config.yaml
win_length: 400
encoder_bidirectional: true
encoder_rnn_residual: true
beta1: 0.85
batch_size: 128
weight_decay: 0.3
Rows from block 3 of the audio encoder, named by matrix and row number. Each number is 50 + 12 x the weight over its row's rms, rounded and kept within 0 to 99. All counts start at 0. After the name is the row's rms in percent of the matrix's.
# weight_ih_l0_reverse: LSTM input weights, backward direction (gates i, f, g, o stacked) (encoder.rnn.0.rnn.weight_ih_l0_reverse, 512x288), inputs 0-95
weight_ih_l0_reverse.0 120:37 49 57 49 52 51 54 60 54 53 80 43 33 42 39 70 55 50 58 51 61 47 60 59 63 68 46 57 56 44 54 65 53 41 58 47 55 37 80 17 62 48 41 25 41 58 56 57 71 52 49 38 39 61 51 43 58 42 40 55 54 62 50 57 31 60 47 58 49 37 36 65 46 55 64 54 41 52 56 39 38 34 55 36 67 51 56 61 59 45 65 38 59 51 34 59
weight_ih_l0_reverse.1 103:47 49 43 36 37 55 49 52 33 67 29 52 43 35 49 32 62 69 46 82 42 55 49 45 61 36 71 77 74 49 67 33 38 37 75 50 46 41 64 60 45 36 46 55 60 71 27 63 62 38 56 50 41 58 48 30 40 53 61 56 48 45 42 35 50 49 59 71 46 45 71 65 66 36 47 35 49 77 42 57 55 49 76 37 44 64 57 58 65 41 67 49 44 30 50 61
weight_ih_l0_reverse.2 092:66 71 54 48 39 80 39 66 53 64 41 22 50 53 40 56 62 54 53 53 67 54 55 53 50 44 48 69 62 57 22 59 53 61 51 75 57 67 71 41 63 67 65 62 67 59 67 55 32 35 53 61 34 73 54 54 45 67 55 36 34 18 41 57 35 44 76 40 53 30 62 51 46 60 59 72 54 41 62 60 47 32 57 42 41 50 51 79 78 63 55 40 48 40 51 59
weight_ih_l0_reverse.3 100:48 65 45 55 48 55 40 52 67 35 28 35 59 60 75 53 48 59 54 53 39 67 59 31 54 58 66 48 78 35 48 34 38 43 42 53 59 40 38 48 75 50 49 45 35 53 54 61 58 56 55 62 45 67 55 32 63 56 48 60 67 57 30 77 32 65 34 70 50 62 51 47 48 58 42 44 64 60 46 48 37 59 46 49 45 60 55 69 57 46 61 73 41 61 38 52
weight_ih_l0_reverse.4 109:42 31 50 37 66 54 40 57 34 42 31 62 63 55 44 42 52 34 54 83 39 67 48 84 73 36 72 48 53 54 65 43 71 59 51 60 48 43 40 59 56 28 75 69 52 56 48 46 48 43 46 50 55 43 56 52 48 82 41 65 49 35 56 48 73 40 74 60 37 51 71 44 49 50 42 49 64 46 51 75 63 69 68 60 49 47 41 42 40 55 25 46 35 23 51 58
weight_ih_l0_reverse.5 106:76 54 62 66 32 58 33 67 68 38 58 47 57 66 36 33 42 37 24 63 38 45 47 39 57 40 62 50 73 40 34 69 46 60 33 53 56 46 52 46 54 68 52 50 33 67 52 62 37 46 54 59 56 52 44 57 70 41 56 39 20 31 36 67 62 51 45 42 61 52 45 43 53 33 64 41 47 37 54 53 41 43 45 42 57 40 62 62 42 36 53 56 61 63 56 36
weight_ih_l0_reverse.6 105:74 52 93 49 60 42 53 58 48 48 53 31 50 74 57 62 53 49 57 47 44 32 51 33 31 61 44 34 39 48 43 51 58 54 40 62 40 85 43 32 30 45 43 47 43 45 43 68 51 60 50 74 54 58 79 51 49 36 62 48 34 44 65 52 34 57 45 38 57 68 51 61 56 32 46 63 41 47 56 48 36 35 45 47 62 53 57 62 56 72 42 62 74 65 57 50
weight_ih_l0_reverse.7 102:58 51 63 45 77 57 32 42 43 73 24 63 52 51 42 34 48 54 54 68 55 52 56 34 60 41 46 56 53 44 56 37 54 46 40 48 50 77 19 45 31 49 40 37 58 56 48 36 50 58 34 38 59 28 68 62 52 49 45 37 32 40 61 32 53 44 46 35 55 50 50 60 53 39 41 60 58 52 29 74 53 60 56 69 52 54 42 65 64 70 44 65 40 48 40 63
weight_ih_l0_reverse.8 092:58 60 43 63 49 60 46 33 59 77 58 78 60 45 53 55 37 68 74 44 48 58 58 56 49 47 50 63 53 82 51 43 44 44 51 38 56 50 48 56 49 41 47 40 62 49 34 42 56 47 60 48 46 55 37 58 46 49 41 36 39 45 42 49 45 29 51 69 57 32 37 71 66 47 47 43 61 48 51 59 60 46 55 37 51 54 50 63 60 56 64 48 48 51 54 39
weight_ih_l0_reverse.9 110:26 42 55 33 71 49 52 53 51 53 53 48 43 47 46 36 60 57 18 63 39 44 54 51 55 70 46 39 41 44 58 56 54 57 53 22 31 53 50 49 42 43 63 43 56 64 40 57 56 53 23 41 49 66 35 51 53 45 47 63 52 57 48 64 68 56 49 57 37 34 45 50 45 50 70 45 43 51 54 44 62 43 54 33 45 42 79 51 53 42 54 45 33 48 60 49
weight_ih_l0_reverse.10 095:47 41 64 39 71 67 48 46 38 61 32 51 52 45 40 44 55 47 62 63 57 43 41 65 51 49 38 66 56 63 22 57 56 73 70 50 58 45 40 50 48 41 69 63 66 52 32 51 64 64 59 50 53 47 52 40 48 51 43 52 41 51 73 42 36 52 69 53 44 51 55 62 55 61 52 40 47 37 47 48 44 59 57 49 70 59 60 53 60 20 47 37 45 24 50 39
weight_ih_l0_reverse.11 116:58 24 44 46 71 44 26 66 72 52 37 52 39 33 33 56 37 37 41 73 59 48 44 66 74 49 54 61 53 52 62 50 55 32 55 40 53 61 58 63 48 30 57 53 71 60 45 41 58 53 50 41 42 45 44 54 54 61 71 50 25 43 51 36 54 51 71 73 41 35 61 51 43 50 45 47 37 47 52 40 50 41 78 39 41 41 66 47 52 35 44 47 44 66 61 54
weight_ih_l0_reverse.12 083:65 52 61 42 62 71 46 69 61 50 58 44 51 67 31 63 48 53 26 60 35 37 50 56 62 37 42 63 68 43 42 54 58 79 51 34 40 53 43 38 64 67 44 59 61 42 43 59 69 54 46 50 50 43 39 34 70 45 47 45 45 64 43 76 54 66 44 47 64 52 29 29 41 50 63 41 49 51 33 49 42 37 57 53 51 60 51 40 49 50 53 47 47 71 56 39
weight_ih_l0_reverse.13 091:43 55 35 45 62 53 59 51 64 36 52 38 59 64 50 54 32 58 76 65 45 57 66 65 58 53 58 48 64 60 54 50 39 62 54 48 58 50 39 22 48 66 28 55 70 41 52 53 62 58 56 50 38 63 47 51 73 38 41 43 45 35 56 72 40 64 57 51 55 31 53 45 55 56 40 40 58 58 49 36 55 59 66 31 51 42 64 58 54 29 57 69 55 51 43 46
weight_ih_l0_reverse.14 100:37 45 38 67 56 51 44 66 37 61 54 40 61 65 23 54 57 40 56 67 52 57 35 51 58 49 39 47 54 55 56 62 64 41 40 46 41 53 84 51 57 60 54 40 45 45 67 35 47 40 54 49 56 36 44 62 38 57 33 59 35 41 28 63 53 45 42 44 53 49 45 40 68 39 39 30 42 21 59 46 55 68 46 50 62 59 55 49 45 40 58 42 69 23 36 74
weight_ih_l0_reverse.15 099:52 53 49 51 63 46 58 36 49 36 26 62 48 47 75 64 52 56 50 50 39 52 51 34 50 62 51 69 65 42 40 47 48 40 33 61 54 43 42 54 69 52 45 51 50 73 65 53 77 36 69 54 71 31 69 66 75 42 52 67 42 65 52 48 46 53 46 67 46 51 34 47 71 51 41 44 61 42 34 35 41 47 58 38 75 57 47 44 59 46 59 38 35 59 47 26
weight_ih_l0_reverse.16 095:40 61 50 52 51 53 37 44 45 35 70 55 55 41 41 38 52 41 57 93 48 44 38 80 64 35 57 67 45 48 49 45 43 63 53 48 44 33 67 50 64 52 58 54 57 55 40 35 52 40 77 43 39 49 48 52 74 57 61 62 43 45 57 34 54 62 49 70 55 54 51 47 48 57 68 40 58 39 74 38 48 43 49 64 40 55 63 62 75 28 43 44 44 29 56 59
weight_ih_l0_reverse.17 098:52 76 30 58 56 57 67 73 60 58 30 50 39 61 42 59 27 48 64 64 58 44 38 69 59 42 72 51 58 46 69 69 59 52 58 62 69 46 55 54 55 39 55 46 68 54 51 46 33 41 74 39 42 52 48 41 56 64 51 51 38 39 42 61 47 62 66 60 55 29 42 39 59 35 58 39 62 41 41 45 42 64 67 59 51 46 70 56 52 42 49 45 47 51 42 46
weight_ih_l0_reverse.18 089:35 53 64 53 48 48 60 65 38 54 55 44 55 35 74 41 50 46 60 68 51 56 43 65 64 30 69 62 50 39 50 35 64 38 42 56 75 35 55 48 62 55 56 42 71 61 65 45 43 41 56 64 48 56 60 58 71 46 61 55 42 40 51 69 55 42 50 60 53 62 54 55 75 44 71 47 63 57 83 28 57 50 62 50 50 46 55 42 34 39 45 48 60 52 42 27
weight_ih_l0_reverse.19 104:39 56 39 54 52 60 60 44 53 28 44 32 61 33 52 50 41 70 68 52 63 54 51 57 55 45 54 49 69 32 41 29 56 56 58 70 57 50 79 22 58 28 51 40 62 60 53 39 69 52 58 62 54 45 42 40 59 57 59 53 48 45 58 50 30 52 55 57 50 57 38 35 79 48 54 65 66 56 65 55 51 48 56 52 43 27 62 66 32 57 69 65 54 47 44 55
weight_ih_l0_reverse.20 106:27 51 59 42 43 42 83 49 40 53 86 44 60 37 48 90 61 55 56 59 62 39 66 68 61 51 42 45 34 61 39 39 50 43 57 57 79 52 85 27 52 84 48 42 56 46 59 45 54 47 39 61 52 36 51 62 41 44 42 26 47 56 52 45 47 42 48 42 42 52 45 53 49 36 79 56 43 37 50 48 49 59 56 43 58 59 58 42 32 47 33 54 64 59 42 45
weight_ih_l0_reverse.21 107:23 41 52 25 49 63 48 51 50 62 45 55 59 31 45 52 58 70 43 67 49 64 52 56 63 43 62 61 38 66 48 60 39 39 61 55 32 38 53 52 52 47 49 36 57 41 43 50 76 45 45 40 37 58 43 47 69 41 36 66 70 58 56 47 45 51 60 63 38 65 51 51 49 63 53 40 65 75 35 37 58 55 49 38 69 52 43 65 65 40 49 55 49 53 51 41
weight_ih_l0_reverse.22 108:63 42 45 67 72 55 19 36 46 33 55 25 60 65 64 56 50 43 38 47 55 61 75 63 67 48 51 54 58 35 41 24 42 76 46 42 56 64 44 58 50 52 41 45 55 55 47 55 39 62 46 47 26 47 47 55 56 54 62 52 57 56 48 50 46 49 77 43 43 59 66 18 55 47 40 39 52 59 29 65 55 47 64 32 38 50 26 58 51 65 48 63 28 39 56 67
weight_ih_l0_reverse.23 115:67 65 58 49 62 42 55 62 29 39 43 27 67 77 49 51 59 57 47 64 47 43 74 63 61 70 45 35 62 38 61 45 51 53 36 48 43 77 41 46 66 65 38 42 44 38 61 49 48 53 68 56 43 66 81 56 46 23 49 40 68 48 61 70 37 49 59 52 75 43 63 31 49 71 47 63 47 56 61 47 51 61 67 39 58 33 53 65 52 54 51 58 46 52 48 47
weight_ih_l0_reverse.24 118:73 56 65 56 64 58 38 83 45 39 37 61 53 52 35 33 44 33 55 75 45 34 51 63 70 41 53 46 50 42 48 61 50 53 47 45 47 64 45 57 47 56 41 60 57 79 54 49 42 51 53 73 84 53 65 57 52 49 56 58 31 17 61 67 44 41 60 53 46 46 49 33 68 39 52 65 55 27 68 73 63 60 52 46 43 49 62 62 45 46 61 57 54 52 70 39
weight_ih_l0_reverse.25 109:64 69 40 59 28 56 09 36 37 34 50 38 88 50 50 28 32 63 55 42 72 55 49 57 56 51 52 57 43 57 62 49 59 59 58 49 47 50 61 50 67 37 47 60 54 63 39 36 63 52 54 49 49 37 40 31 61 54 69 51 57 47 60 46 42 59 41 71 36 49 39 44 71 32 53 45 65 69 79 75 54 24 57 64 47 66 22 54 46 49 48 52 37 46 42 53
weight_ih_l0_reverse.26 092:38 49 69 33 74 44 79 72 56 60 38 63 37 73 59 52 55 53 43 54 45 38 49 49 50 65 40 53 48 58 56 53 56 59 38 47 41 39 45 39 51 53 50 28 44 66 57 85 61 54 72 63 53 36 49 61 68 36 72 46 51 40 40 50 41 61 36 46 46 48 21 58 72 31 44 52 66 74 72 51 46 48 61 48 40 52 55 59 60 44 36 44 85 72 39 41
weight_ih_l0_reverse.27 120:54 71 46 46 49 50 31 55 52 46 57 31 64 49 63 57 46 47 60 46 57 57 43 66 57 53 42 73 58 47 48 58 54 56 58 65 73 39 39 26 62 52 45 41 68 76 45 34 64 57 67 53 49 48 58 45 68 44 61 58 46 30 35 58 35 59 69 82 49 49 46 47 84 27 50 52 71 63 63 42 43 44 67 54 59 59 57 53 58 39 60 49 50 44 38 46
weight_ih_l0_reverse.28 096:79 76 51 62 60 45 32 52 61 59 67 61 57 40 38 42 37 48 65 71 36 59 59 60 75 61 46 48 73 42 54 37 45 67 50 50 48 60 35 44 48 49 44 52 43 64 56 58 47 39 66 56 44 46 58 50 50 71 60 43 31 31 29 52 46 49 72 56 57 40 34 26 55 54 59 41 47 40 52 61 45 62 52 56 86 49 53 63 52 49 48 45 47 40 57 35
weight_ih_l0_reverse.29 110:55 48 31 43 58 37 49 65 61 52 68 57 26 60 38 65 41 46 40 58 49 45 36 43 33 65 34 36 25 23 62 61 64 58 45 33 37 30 52 53 54 38 62 48 34 27 58 55 33 45 31 46 65 77 54 56 57 48 59 61 46 53 33 63 55 63 38 48 58 51 42 52 27 56 63 47 42 62 63 36 59 55 49 42 52 43 66 34 54 50 46 46 51 62 52 52
weight_ih_l0_reverse.30 141:60 48 51 56 79 58 39 64 53 47 41 47 61 29 35 39 37 55 55 98 54 51 38 84 92 42 65 42 33 53 61 62 49 52 51 50 46 54 49 59 47 33 60 48 75 57 30 35 53 52 49 33 47 41 43 39 56 72 56 52 52 53 48 48 62 38 83 64 52 43 60 47 53 54 46 35 42 39 57 40 57 55 85 43 51 56 65 44 58 42 44 59 42 42 39 43
weight_ih_l0_reverse.31 110:45 68 69 61 47 58 69 54 34 61 58 58 40 60 49 53 41 36 57 61 67 35 43 46 51 39 34 49 60 34 51 63 68 54 36 50 51 52 61 32 57 74 48 37 32 73 72 53 30 41 83 65 49 42 56 65 58 42 51 38 32 42 43 63 39 54 46 55 56 37 29 41 87 44 60 62 43 13 72 39 49 37 46 45 72 47 64 62 68 51 56 52 54 51 50 49
weight_ih_l0_reverse.32 105:47 34 44 40 67 46 52 46 57 59 60 68 48 39 53 63 29 50 34 50 30 63 42 54 57 56 33 56 30 53 54 56 49 41 64 54 58 31 20 39 42 74 55 36 72 33 43 57 59 37 28 40 43 52 42 64 55 36 63 54 52 68 42 25 39 49 57 56 43 44 46 57 52 69 59 24 53 66 51 41 53 70 62 53 51 50 47 48 48 47 66 30 38 52 29 55
weight_ih_l0_reverse.33 107:56 47 57 31 77 52 34 42 29 35 35 64 36 61 42 43 21 70 69 73 69 56 55 65 78 70 40 49 49 43 44 48 59 45 38 38 44 51 65 31 53 42 60 57 66 61 52 35 51 45 52 56 48 38 53 74 56 52 54 44 47 60 41 44 54 38 58 41 49 35 48 64 55 51 29 32 40 65 55 46 43 51 85 46 61 51 50 48 56 26 60 35 50 36 30 49
weight_ih_l0_reverse.34 099:35 63 43 52 43 52 55 54 58 42 70 59 55 59 31 41 67 43 44 63 53 46 37 70 73 34 49 75 58 44 44 55 52 43 25 38 54 43 75 45 63 64 58 61 58 65 48 32 72 28 49 47 65 49 45 51 80 51 45 58 27 54 65 61 48 55 64 65 59 32 43 59 65 30 75 64 64 25 77 55 47 41 58 32 53 52 69 44 43 49 50 52 34 33 35 49
weight_ih_l0_reverse.35 100:49 35 47 37 65 60 27 50 32 57 37 61 45 34 60 48 35 62 40 55 53 56 57 58 49 47 71 30 31 41 73 61 56 35 34 34 34 45 61 56 58 48 50 55 87 37 35 38 62 58 41 52 62 22 47 34 51 38 53 53 57 49 54 36 53 49 48 33 28 61 62 48 32 53 45 51 52 86 57 64 57 46 43 43 43 66 21 71 37 43 39 35 60 26 41 66
weight_ih_l0_reverse.36 098:47 49 43 54 49 60 44 56 72 39 63 51 60 36 60 75 37 38 47 89 48 41 38 61 71 66 49 48 27 50 58 67 41 42 37 69 62 35 62 48 46 53 33 37 68 55 42 44 57 41 39 33 57 55 45 49 46 47 35 58 34 47 42 56 50 47 64 44 38 55 52 44 46 42 63 46 59 46 50 43 40 46 53 44 57 49 68 48 50 31 48 50 57 40 33 46
weight_ih_l0_reverse.37 094:85 61 51 48 58 39 34 67 38 44 36 46 40 56 49 42 49 45 51 53 36 45 49 48 47 39 51 71 52 38 50 45 57 50 50 64 70 69 47 51 56 61 32 44 61 57 37 47 32 40 80 48 70 44 44 34 49 41 62 48 47 30 38 70 40 57 59 48 59 49 35 53 66 41 46 58 63 48 76 27 57 55 66 49 58 34 46 47 59 46 49 53 42 51 59 45
weight_ih_l0_reverse.38 088:58 64 48 54 38 56 71 64 68 45 60 38 34 45 36 59 43 32 45 22 45 31 66 16 51 57 29 52 44 25 25 45 61 67 45 54 48 35 25 37 39 65 67 42 57 65 38 59 61 52 40 48 45 50 51 49 78 56 53 47 53 51 46 51 49 74 39 57 54 60 38 40 37 56 82 55 64 44 42 57 47 52 54 41 70 64 52 52 60 58 51 47 60 56 45 47
weight_ih_l0_reverse.39 090:58 33 49 54 50 71 55 49 47 60 75 24 48 41 54 46 45 46 44 40 47 33 42 32 56 74 33 33 58 41 62 49 22 39 53 27 52 72 54 40 49 61 16 33 66 44 39 76 64 40 21 28 52 52 41 45 71 37 50 63 28 41 59 62 54 53 63 49 48 30 52 47 48 69 57 59 53 45 14 41 49 28 61 45 63 67 59 66 55 56 59 33 33 75 45 52
weight_ih_l0_reverse.40 104:42 59 60 51 43 51 42 28 42 44 53 65 70 40 54 37 59 47 54 69 69 61 74 70 52 31 78 41 40 31 58 49 47 62 25 52 42 35 53 48 53 61 60 50 56 75 53 46 42 38 55 66 51 23 54 58 60 43 55 40 54 48 38 39 50 45 47 60 68 46 44 37 50 44 47 43 69 46 43 55 65 71 35 76 73 31 28 49 63 75 60 42 65 45 40 61
weight_ih_l0_reverse.41 102:61 53 58 65 31 28 51 42 44 41 48 63 78 45 64 36 46 30 55 50 47 51 32 69 56 35 56 40 56 50 44 49 61 39 57 39 52 53 47 60 52 41 47 56 50 73 54 57 36 65 39 63 56 51 46 40 40 45 44 48 62 29 73 37 59 55 47 42 51 61 49 41 59 35 62 46 35 47 59 68 63 67 61 64 46 31 41 21 42 72 45 42 47 65 67 35
weight_ih_l0_reverse.42 099:56 40 49 63 48 70 59 48 51 73 41 53 41 33 60 68 44 69 44 44 44 70 37 56 50 37 47 46 55 71 48 47 40 45 67 34 50 55 53 45 32 44 45 39 50 64 33 56 62 49 30 36 38 69 47 45 40 62 62 51 49 55 74 41 53 48 34 69 39 65 62 69 34 38 77 36 58 77 29 35 62 52 42 64 34 62 73 53 51 69 58 59 37 50 42 61
weight_ih_l0_reverse.43 098:73 52 29 60 53 73 37 43 58 67 55 59 38 34 56 46 48 62 37 62 37 69 48 52 33 49 49 51 62 51 64 33 30 48 73 50 70 55 61 60 63 53 38 53 54 51 46 56 72 48 52 39 41 57 36 46 41 42 65 63 38 47 55 41 38 54 57 58 60 72 53 71 30 51 48 49 39 60 26 29 50 36 47 47 59 65 57 71 76 59 60 54 52 65 58 60
weight_ih_l0_reverse.44 105:44 65 45 32 48 40 49 34 37 55 62 57 47 56 31 42 58 49 55 54 52 32 45 71 37 39 61 79 55 69 46 50 56 46 71 57 55 42 57 53 67 62 57 58 26 62 58 45 38 30 52 44 46 29 41 47 46 63 45 34 41 35 46 41 55 41 55 61 43 27 33 58 82 43 69 40 44 47 66 46 49 47 70 41 39 58 41 39 40 34 56 42 49 32 46 57
weight_ih_l0_reverse.45 106:61 59 63 62 62 58 57 43 51 54 77 44 36 58 38 65 38 49 44 61 25 44 52 47 63 42 52 45 40 26 67 35 43 68 48 45 61 69 29 36 51 77 48 40 59 65 56 57 54 74 71 43 47 48 50 49 65 63 43 60 42 39 41 47 42 54 34 49 70 57 71 53 46 40 67 43 49 61 31 61 44 59 61 35 38 55 56 42 47 66 54 52 46 44 60 60
weight_ih_l0_reverse.46 115:34 39 24 40 55 50 39 59 53 47 31 58 65 34 58 39 44 75 72 59 68 62 29 81 63 42 72 48 36 49 65 55 57 46 47 52 32 39 51 34 65 45 66 47 80 69 34 53 67 56 48 41 40 35 39 50 63 80 37 72 49 57 38 54 52 54 59 53 46 57 66 56 57 51 57 42 66 51 43 62 54 60 74 54 40 43 44 47 66 44 41 44 50 45 46 51
weight_ih_l0_reverse.47 091:62 61 50 65 53 45 55 44 42 45 57 44 56 49 59 43 26 68 63 55 49 47 65 53 55 62 38 61 68 56 66 33 55 26 60 32 66 32 36 50 45 61 33 44 43 68 29 39 34 50 40 46 73 45 27 56 54 36 48 40 53 51 44 30 57 50 39 61 41 24 44 70 52 61 75 34 54 57 41 56 61 47 56 53 45 50 48 37 35 59 48 34 30 63 45 73
weight_ih_l0_reverse.48 096:51 50 46 48 67 53 54 57 57 54 43 30 54 64 65 66 40 58 65 56 37 48 42 55 56 35 42 52 57 55 43 66 51 51 60 46 44 57 37 50 67 67 61 27 70 36 37 51 48 32 51 37 57 43 63 36 68 45 63 56 51 31 45 65 40 47 56 59 60 49 48 61 57 46 39 41 61 67 49 33 58 66 46 52 53 54 57 83 77 38 39 66 53 44 50 71
weight_ih_l0_reverse.49 099:47 61 42 30 40 72 36 49 38 32 36 41 63 37 45 38 30 71 51 59 36 67 50 57 44 44 41 58 50 53 60 65 59 55 68 47 54 60 44 44 56 55 65 59 67 55 29 34 53 42 61 51 35 45 42 50 60 65 40 81 39 46 23 32 61 34 58 63 36 44 57 66 66 58 53 33 44 56 36 52 51 51 70 41 64 60 42 35 53 46 57 50 48 28 49 52
weight_ih_l0_reverse.50 101:65 60 44 36 56 70 45 60 59 51 63 52 39 71 62 61 37 78 67 58 34 69 51 52 46 39 51 59 51 38 41 61 43 40 40 35 65 47 33 32 51 58 52 46 66 50 43 47 49 69 53 42 45 56 34 52 66 37 72 89 51 47 59 60 44 72 65 63 48 47 53 52 65 57 64 42 52 67 54 43 50 42 72 45 33 67 36 63 69 47 54 48 29 69 40 69
weight_ih_l0_reverse.51 096:46 37 57 30 49 67 54 79 44 35 67 32 43 48 36 70 46 36 65 46 60 65 54 48 39 62 51 63 75 61 60 29 48 65 52 50 49 58 28 30 46 66 34 45 74 54 44 67 29 40 50 33 57 35 46 52 23 40 49 36 39 46 41 43 45 32 52 65 44 52 52 52 51 43 40 55 41 63 62 50 56 67 55 25 69 41 70 58 45 47 35 47 59 45 39 69
weight_ih_l0_reverse.52 102:24 46 72 47 67 48 60 71 30 44 52 69 45 47 45 46 39 66 46 50 57 42 63 53 52 46 43 16 35 43 43 49 42 71 49 41 31 63 65 54 56 72 54 56 74 81 59 77 43 51 45 72 44 53 50 39 71 46 28 67 54 54 50 80 40 47 21 34 37 37 53 58 51 66 58 63 46 47 75 44 48 40 54 43 40 58 49 55 53 36 54 42 48 36 41 61
weight_ih_l0_reverse.53 100:64 57 40 47 81 59 52 33 45 43 54 58 60 55 90 45 28 55 76 58 51 67 37 72 63 44 56 58 46 38 44 42 63 54 50 54 55 55 51 48 59 43 50 38 72 58 49 32 46 46 50 48 36 22 30 52 75 48 44 40 60 58 35 44 60 60 69 46 45 42 53 44 62 43 62 31 82 57 30 39 42 41 53 54 27 66 44 58 51 49 40 59 29 57 32 47
weight_ih_l0_reverse.54 089:56 60 67 57 58 48 52 41 67 56 62 32 60 40 43 55 55 45 52 57 44 43 52 60 73 44 53 73 74 44 51 66 32 55 45 42 68 37 52 37 45 52 32 47 50 66 40 47 67 38 72 60 52 48 52 51 57 48 59 56 56 43 54 53 45 68 85 43 71 53 35 68 86 35 68 52 71 53 71 51 38 45 76 47 59 49 44 29 43 46 77 45 39 41 56 50
weight_ih_l0_reverse.55 105:38 48 64 32 67 51 64 56 37 55 40 81 62 51 37 49 54 55 50 62 37 66 61 56 49 47 47 44 43 77 46 36 47 16 57 57 43 62 47 63 62 48 51 43 60 64 54 46 44 16 42 43 57 46 41 54 36 52 51 33 34 56 49 36 51 35 51 64 25 30 57 48 52 53 37 54 46 42 68 32 64 64 51 70 49 43 48 46 64 48 65 59 57 65 63 51
weight_ih_l0_reverse.56 083:54 28 34 55 60 55 41 66 32 42 50 43 75 45 53 54 40 37 55 71 54 65 42 74 63 50 45 60 57 47 58 51 35 34 57 58 59 36 31 49 34 45 41 40 52 69 30 38 48 51 64 50 46 62 33 39 55 49 38 73 64 42 59 38 48 49 78 62 50 57 44 64 75 42 48 52 47 48 67 48 50 48 56 39 28 48 44 39 37 44 40 55 44 50 50 42
weight_ih_l0_reverse.57 108:35 30 51 52 82 46 63 54 38 55 54 42 62 46 54 62 64 53 45 74 43 54 39 84 86 41 66 62 71 59 45 47 27 58 65 53 56 65 65 54 66 40 33 44 45 57 48 52 53 49 59 40 36 45 54 43 50 62 43 46 51 34 55 63 38 32 81 62 46 40 34 50 68 51 65 43 32 49 49 49 49 44 64 57 40 39 56 60 44 55 52 61 54 53 39 60
weight_ih_l0_reverse.58 102:54 69 48 64 56 34 68 37 66 67 53 37 70 53 52 66 44 49 67 71 40 70 69 71 59 63 53 61 55 69 37 73 38 68 61 68 63 53 49 45 57 56 33 43 55 46 69 52 61 44 53 38 43 54 38 39 56 33 60 36 62 55 67 54 39 53 78 56 67 54 52 43 56 59 47 54 65 62 59 37 48 69 63 74 45 31 32 34 45 54 59 65 53 62 57 26
weight_ih_l0_reverse.59 111:42 65 50 45 52 61 54 65 78 50 65 43 51 43 50 66 39 55 56 54 38 52 44 64 59 51 44 69 62 37 54 57 34 28 42 42 76 31 55 42 61 60 38 52 77 58 44 48 53 44 55 51 31 46 30 53 65 45 59 59 53 40 32 43 44 54 68 72 40 56 37 53 48 36 46 40 59 50 51 49 43 60 59 45 47 47 32 46 42 51 65 41 52 53 42 64
weight_ih_l0_reverse.60 096:62 52 29 59 32 62 26 59 39 42 64 59 53 42 50 29 36 56 77 39 44 58 39 52 40 30 53 35 63 48 59 50 38 44 46 39 49 31 42 57 67 56 56 65 57 51 50 46 42 37 77 61 53 35 26 28 37 80 56 60 65 44 40 55 62 63 47 51 57 49 50 37 53 35 51 55 57 57 52 56 63 61 69 38 23 46 30 60 65 41 69 58 46 27 58 49
weight_ih_l0_reverse.61 093:44 36 74 45 56 59 43 51 32 61 71 71 50 41 41 46 63 50 53 62 46 31 41 68 58 38 42 31 30 69 58 49 69 59 45 53 32 70 49 50 34 37 47 61 42 49 69 36 58 52 51 49 54 37 51 79 43 41 34 30 45 56 53 50 42 41 61 53 48 39 48 54 63 40 76 64 30 42 61 45 65 55 62 58 61 46 52 34 35 39 36 54 63 40 54 33
weight_ih_l0_reverse.62 099:45 60 32 63 53 51 43 80 64 47 66 46 45 58 52 52 37 58 69 46 51 47 66 46 69 62 52 44 53 51 54 56 46 56 54 42 46 61 51 44 66 42 59 66 65 53 53 31 56 33 60 62 48 61 57 30 53 56 57 61 41 35 26 64 51 68 57 68 57 23 69 59 39 43 43 55 49 54 68 42 58 42 57 41 32 53 59 44 53 48 62 52 32 46 37 53
weight_ih_l0_reverse.63 099:41 62 65 70 43 49 47 61 42 61 60 27 37 53 52 65 50 64 43 49 51 50 58 39 44 44 39 49 72 49 47 38 35 45 56 65 47 49 44 43 71 36 49 52 48 70 76 52 60 34 83 49 48 41 81 54 62 44 57 46 44 59 33 75 50 45 51 60 46 48 32 63 67 45 47 63 47 52 48 39 34 36 38 66 74 33 65 47 47 49 63 39 69 73 31 57
weight_ih_l0_reverse.64 104:71 66 52 51 41 64 46 60 76 44 43 39 39 46 56 49 67 59 68 60 44 43 45 52 63 43 45 55 74 62 56 65 41 30 49 43 65 63 54 40 50 37 28 55 58 66 56 45 64 47 53 49 53 58 59 50 50 33 49 48 46 53 52 58 36 44 59 66 49 41 55 56 58 66 68 73 35 40 72 23 49 37 66 41 65 46 52 64 65 41 69 63 47 68 68 55
weight_ih_l0_reverse.65 111:56 32 67 41 68 49 58 48 38 53 56 18 46 40 44 48 32 49 45 86 63 38 52 68 68 71 58 48 41 48 46 38 49 24 42 58 40 56 37 42 29 57 35 43 58 53 57 53 44 52 43 46 52 56 62 59 58 49 37 61 48 52 54 38 46 34 65 63 40 44 63 38 48 41 54 45 36 57 53 57 31 39 71 51 53 47 86 29 45 37 39 40 43 51 43 33
weight_ih_l0_reverse.66 111:37 61 62 40 47 78 49 55 71 36 73 37 51 48 63 50 52 70 52 45 36 54 62 53 54 50 57 47 49 41 57 55 42 47 43 52 39 45 45 40 62 50 56 50 55 61 63 69 82 56 51 50 53 47 52 39 74 38 59 62 54 51 43 51 47 63 52 54 48 46 33 58 52 38 57 50 65 54 44 49 50 63 49 34 72 62 51 43 52 34 50 37 50 56 38 36
weight_ih_l0_reverse.67 091:53 46 74 58 52 51 63 71 44 43 62 34 40 45 43 70 50 60 35 72 58 38 56 51 61 49 42 42 36 47 43 48 58 43 50 46 40 23 77 40 49 63 32 41 47 44 67 54 51 44 50 41 61 48 55 68 55 30 65 57 57 43 41 70 48 60 52 71 52 54 30 62 56 59 63 37 51 49 53 45 53 34 45 62 66 48 68 29 40 41 43 37 60 44 27 49
weight_ih_l0_reverse.68 095:43 67 60 50 48 55 47 47 60 53 53 46 47 43 56 50 44 69 74 61 53 48 46 55 53 62 61 68 58 37 60 66 58 26 60 64 49 50 50 34 64 50 44 53 52 73 64 46 60 37 75 56 42 41 42 41 78 40 66 67 50 63 44 46 41 56 60 55 38 35 58 45 77 63 55 26 52 54 71 41 40 49 40 74 67 61 42 63 52 47 53 58 54 41 45 38
weight_ih_l0_reverse.69 102:43 63 34 51 48 55 62 47 60 27 47 62 60 45 41 63 23 46 74 60 55 56 61 51 43 59 67 60 60 45 65 52 65 38 57 52 56 20 53 52 46 47 51 60 55 50 31 45 66 48 65 61 66 42 36 63 44 60 62 47 51 72 37 50 59 51 28 70 44 63 55 50 45 54 37 44 58 59 46 56 38 52 39 54 48 63 38 41 59 23 68 50 37 35 40 53
weight_ih_l0_reverse.70 104:42 59 70 34 26 33 74 57 56 26 37 41 60 61 52 53 43 38 43 47 59 55 70 56 52 65 46 54 66 57 56 48 51 53 35 38 46 52 39 52 60 53 49 71 66 41 39 55 39 58 41 52 46 41 58 49 43 47 34 50 49 47 53 66 66 43 47 38 49 62 64 24 45 44 43 38 54 49 70 65 65 53 46 47 55 21 49 40 52 38 41 47 57 64 30 54
weight_ih_l0_reverse.71 109:39 33 32 58 46 76 59 42 57 75 60 57 56 50 69 58 38 71 32 49 36 47 49 64 55 55 39 70 57 67 49 75 35 28 47 40 41 28 30 34 44 71 56 30 58 70 53 47 67 53 45 46 39 60 30 53 64 44 48 68 52 39 46 40 51 64 58 63 31 50 43 71 50 32 56 24 37 40 64 51 39 48 58 61 55 64 52 45 46 39 61 43 45 40 30 49